{
  "decoder_norm": "batchnorm",
  "decoder_widths": [64, 128, 192],
  "residual_init": "scaled_by_depth"
}
Rows from block 6 of the encoder of a small image autoencoder, named by matrix and row number. Rows with one number belong to one channel. Each number is 128 + 24 x the weight over its row's rms, rounded and kept within 0 to 255. All counts start at 0. After the name is the row's rms in percent of the matrix's.
After each channel's rows are labels from the 100 images, of 14976, where the channel reaches its highest value: "top examples" is what is common among them. Only what is clearly more common there than usual is listed. The data: close-ups of made-up surfaces with and without defects.
# convs0: first 3x3 conv (encoder.blocks.6.convs.0.weight, 80x80x3x3, each kernel summed), inputs 0-79
# convs1: second 3x3 conv (encoder.blocks.6.convs.1.weight, 80x80x3x3, transposed, each kernel summed), outputs 0-79

convs0.43 047 [132 121  92 113 127 154 134  90 164 115  92 107 117 123 122 115 128  99 212 118 106 111  90 152 169 131 109 129 101  83 107 165 103 123 103 117  98 120 142 102 121  88 105 114 129 129 118 134 122 132 123 107 117 118 137 126 178 144 163 123  96 138 166 145 112 105 144 137 127  64 144 143 119 113  91 112 132 145 118 124]
convs1.43 045 [118 174 127 128  91  98  95 158  98 142 162 140 158 137 139 125 138 147  98 152 122 163 159 116  93 153 140 122 182 163 121  90 111 126 121 146 169 132 129 152 147 144 170 135 118 123 155 107 154 154 136 168 165 140 124 147  90 128 103 136 151 109  68 120 146 137 137 140 140 171 102 140 145 160 150 117 129 117 151 117]
top examples: specks; woven cloth

convs0.0 059 [111 134 112 145 120 121 128 133 120 136 112 137 134 163 144 123 109 133  98 104 107 154 113 141 157 122  86 111  83  82 121 141 161 164 102 138 114 117 114 106  99 106  76 108 181 101 131 122  96 128 121 131 114  87 101 145 112  97 145 105 136 146 154 125 105 111 125 127 114  85 111 139 131  98  38 117 132 113 145 116]
convs1.0 062 [119 175 113 130  99 103 145 146 129 138 159 126 137 127 111 141 129 127 167 158 147 101 143 109  95 130 153 121 185 160 139 111  93 101 117 140 154 128 138 165 164 133 162 138 103 134 166 134 154 171  94 161 140 148 163  97 131 138 114 156 104  85  92 130 110 112 120 122 148 146 109 108 169 148 181 146 113 115 114 127]
top examples: stain; stone; woven cloth

convs0.4 056 [115 136 119 145 109 126  93 116 119 132 104 131 141 160 150 118 121 130 112  90 102 156 113 140 149 119  80 105  92  83 132 141 168 155 102 128 104 116 125 102 106 109  70 106 171 114 129 132 100 126 121 128 116  94 106 130 103 106 148 106 136 151 167 126 105 113 122 122  98  93 118 148 135 109  38 113 122 110 151 124]
convs1.4 056 [123 179 110 125 103 100 153 145 130 136 164 126 138 129 108 140 131 127 171 159 153  98 148 106 100 131 150 119 178 164 136 115  96 102 119 129 155 127 136 164 167 136 161 139 108 132 165 129 151 168  95 163 141 148 163 106 131 139 117 157 106  83  86 140 115 110 115 124 151 142 107 111 164 149 177 151 114 110 121 125]
top examples: stain; specks; stone

convs0.69 023 [159 157 127 154 122 150 109 120 191 124 154 118 151 157 157 139 119 126 155 112  67 152 133 160 140 108 103  96 134 122 134 102 138 162 138 140 161  81 114 142 132  92 132 127 139 123 147 145  64  89 144 137 162 142 143 139 152  93 115 105 104 106 119 139 124 104 129 160 102 137 126 133 134  90 135 154 141 170 137 159]
convs1.69 018 [ 88 157 112 147  98 110 135 147 108  83 136 115 136  96 135 135 123 101 119 171 178 115 147 125 127 124 134 118 168 152 130 174 129 131  90  93 116 179 161 121 150 132 153 136 122 132 160 139 179 167  94 135 128 144 148  93 124 116 126 180 121 142 107 159  80 119 126 126 124 123  92 152 147 152 159 146 117 132 133 128]
top examples: hole; brushed metal; stone

convs0.25 039 [130 139 106 125  96 128 102 142 123 130 103 101 158 112 127 152 117 139  82 124 128 155 139 121  83 118 132  99  95 153 147 109 130 111 157 131 130 120 137 120  84  96 118  88 131 107 143 159 109  87 139  74 162 101 133 107 158 102 125  93 120 110 131 137  72 135  95 102 147  82  99 150 114 112 151 168 123 101 126 166]
convs1.25 045 [127 146 150 173 138  82 107 144 144 128 147 129  98 107 107 139 117 106 150 135 124 117 134 110 113 121 121 116 191 114 125 163 134 151 117 155 133 107 153 143 165 160 174 110 125 155 149 115 145 184 110 175 137 132 138 139 119 134 121 172 113 144 102 136 172 100 134 150 115 186 127 133 159 140 112  93 146 171 136 111]
top examples: specks; woven cloth

convs0.1 297 [129 117 139 106 127 119 135 142 110  78 138 144 123 117  86 136 133 136 128 139 117 135 107 103 100  51 136  96 126 121 124  78 116 118 104 115  75 122 131 114 133 131 158 130 101 141 131 123 135 179  75 119 117 137 111 118 120 131 111 147 141 124 115  75 111 102 119 104 120 145 117 103  40 162 133 116 128 129 110 129]
convs1.1 443 [125 112 122 114 148 133 112  99 109 149 133 102 125 106 141 128 130 125 102  98 131 126 136 161 176 176  97 147 123 152 116 111 123 125 120 101 166 137 118 122  82 105  74 127 178 137  72 116 115  56 174 116 144 152 129 129 112 138 131 113 104 135 143 148 131 138 106  93 115 106 134 151 164  76 139 140 134 138 148 142]
top examples: stone; specks

convs0.6 054 [107 136 124 145 110 127 106 121 117 134 114 134 138 160 142 119 117 123 105  95 102 155 119 131 155 123  80 110  89  85 127 137 166 156 104 133 111 115 119 100  98 107  65 111 174 118 131 124  99 123 129 121 111  98 101 130 112 110 143  93 130 147 158 120  96 119 126 113 100  91 106 140 134 108  40 108 120 122 162 109]
convs1.6 055 [122 175 112 128 105 105 145 152 126 138 167 128 136 132 108 143 128 122 171 159 149 101 146 106  94 130 152 116 182 163 133 113  95 103 122 139 156 125 140 165 161 133 163 137 107 134 167 135 154 167 104 161 138 147 164  97 127 142 118 153 105  80  90 139 114 112 117 121 151 148 108 109 169 148 176 148 115 113 118 125]
top examples: stain; woven cloth; stone

convs0.3 052 [ 91 134 133 159 108 131 113 121 124 142 102 135 143 151 144 117 121 140 105  91 104 151 116 137 155 122  78 116  96  89 129 133 162 155  91 135  98 124 121  96 104 115  70 110 170 121 122 132 112 127 123 117 115 100  97 105 113 110 146 103 139 154 155 127 103 132 115 124 101  88 102 135 135 106  42 103 123 113 158 112]
convs1.3 053 [126 178 112 122 103 102 145 150 129 136 164 130 133 130 111 144 134 123 173 161 149  95 146 104  96 129 153 117 177 164 138 120  96 102 120 138 159 129 137 162 164 131 160 137 108 136 167 135 148 162  99 162 141 146 161  99 131 140 117 160 101  80  91 135 114 109 118 116 149 145 109 105 168 144 176 149 110 110 114 129]
top examples: stain; stone; specks

convs0.55 286 [122 117 139 104 150 134 123 123 134  82 146 148 131 114 106 158 110 153 134 138 121 159 117 102 115  53 116  98 121 123 132  84 114 139 137 113  81 145 119 149 109 107 143 132 174 153  95 153 151 138  61 115 126 116 124 136 127 128 124 123 137  92 103  60 132 132 132 106 132 163 121 118  63 141 144 131 142 144 138 126]
convs1.55 314 [137 139 154 147 128 118 126 126 152 143 116  90 123 145  77 113 112  91  97 144 116 108 114 133 137 137 140 118 158 149 130 170 127 147 107 139 131 125  73 125 164 119 131 122  73 108 182 112 153 190 135 156 147 122 133 121 103 139 111 141 105 117 121 144 133  90 126 157 131 139 126 122 139 195 160 122 106 108  77 106]
top examples: wire mesh

convs0.8 064 [119  79 138 129 132 133  87 120 168 132  94 146 146 103 117 112  95 137  88  60 110 149 139 160 119 141  89 114  99  74 126 146 154 147 124  99  95 119 111 101  96 126  87 125 141 119 122 110 131 140 105 132 122  92  97 131 138 138 136 120 135 120 128 150 135 187 109 112 111 113 106 144 123 152  75 113 145  96 143 129]
convs1.8 061 [124 190 113 132 125 109 151 158 124 135 181 133 127 134 114 143 145 116 167 174 143  99 146  82 107 127 148 108 169 160 136  96  92 115 126 152 176 122 148 158 161 128 156 127 113 138 156 143 139 153 125 159 134 137 160  93 132 136 116 159 117  90 100 133 122 108 123 123 149 157 104 104 177 128 158 136 109 100 118 122]
top examples: stain; wire mesh

convs0.17 031 [150 146 112 132 105 160 136 106 139 116  92 125 150 162 119 155 181 152 129 122 107 197 158 139 155 142 134  86  97 100 153  87 116 136 128 145 137  96 123  97 131 116 116  99 142  87 124 151  93 133 168 147 130 148 125 145 153 105 127 145 153 122 132  98  82 129 110 147 109 120 137 145 140  89 128 177 144 140 101 155]
convs1.17 023 [ 90 151 136 156 118  87 114 122 126 107 178 135 146 127 129 159 103  84 145 133 126 108 103 123  87  96 115 116 181 150 125 166 148 138 112 147 123 129 162 153 149 142 173 134 127 150 154 104 145 151  87 154 144  99 125 110 103 143 158 152  81 138 132 169 146 122 142 122 129 167 112 130 148 124 129  68 127 132 142 147]
top examples: specks; brushed metal; stone

convs0.5 056 [104 127 126 146 121 131 115 129 128 139 113 141 136 155 138 127 108 137  91  96  99 156 110 143 134 116  87 118 103  96 105 150 173 134 102 139 105 118 122  95  98 109  68 111 171 109 132 117  93 129 124 121 105  85 104 135 116 119 146 101 127 151 166 122 115 118 131 106 100  84 108 138 130 100  40 110 127 111 155 118]
convs1.5 055 [125 175 111 124 102 100 147 148 128 133 158 128 135 128 110 140 130 122 168 161 150 100 142 115  93 130 155 122 181 163 138 111  98  99 118 129 160 126 135 163 163 136 161 137 108 136 166 136 152 168 100 165 141 144 164 106 128 139 116 164 103  77  93 130 111 115 116 125 149 148 112 106 167 147 180 153 111 116 114 123]
top examples: stain; woven cloth

convs0.30 031 [ 98 174 135 151 114 121 139 125 135 116 119 153  94 186 102 130 148 111 159  97  99 134 108 139 138 134 111 132  83 125 127  98  92 144 133 155 127  86 159  96 123  32 122 128 134 132 135 103 119  95 142  95 133 100 109 146 128 126 101 102 120 157 160 132 116 128 137 131 138  97 131 101 130  94 106 128 140 130 122 165]
convs1.30 024 [116 146 109 121  90 116 111 135 100 138 135 128 164  99 125 128 100 144  82 168 157 146 153 108 109 127 129 127 186 156 131 163 149 131  78 116 159 153  99 139 120 163 168 151 122 114 156 124 168 169 115 172 150 146 144 138  94 114 165 157 135 121  90 130 112 126 125 117 133 146  99 177 120 145 149 133 105 150 118 125]
top examples: specks; stone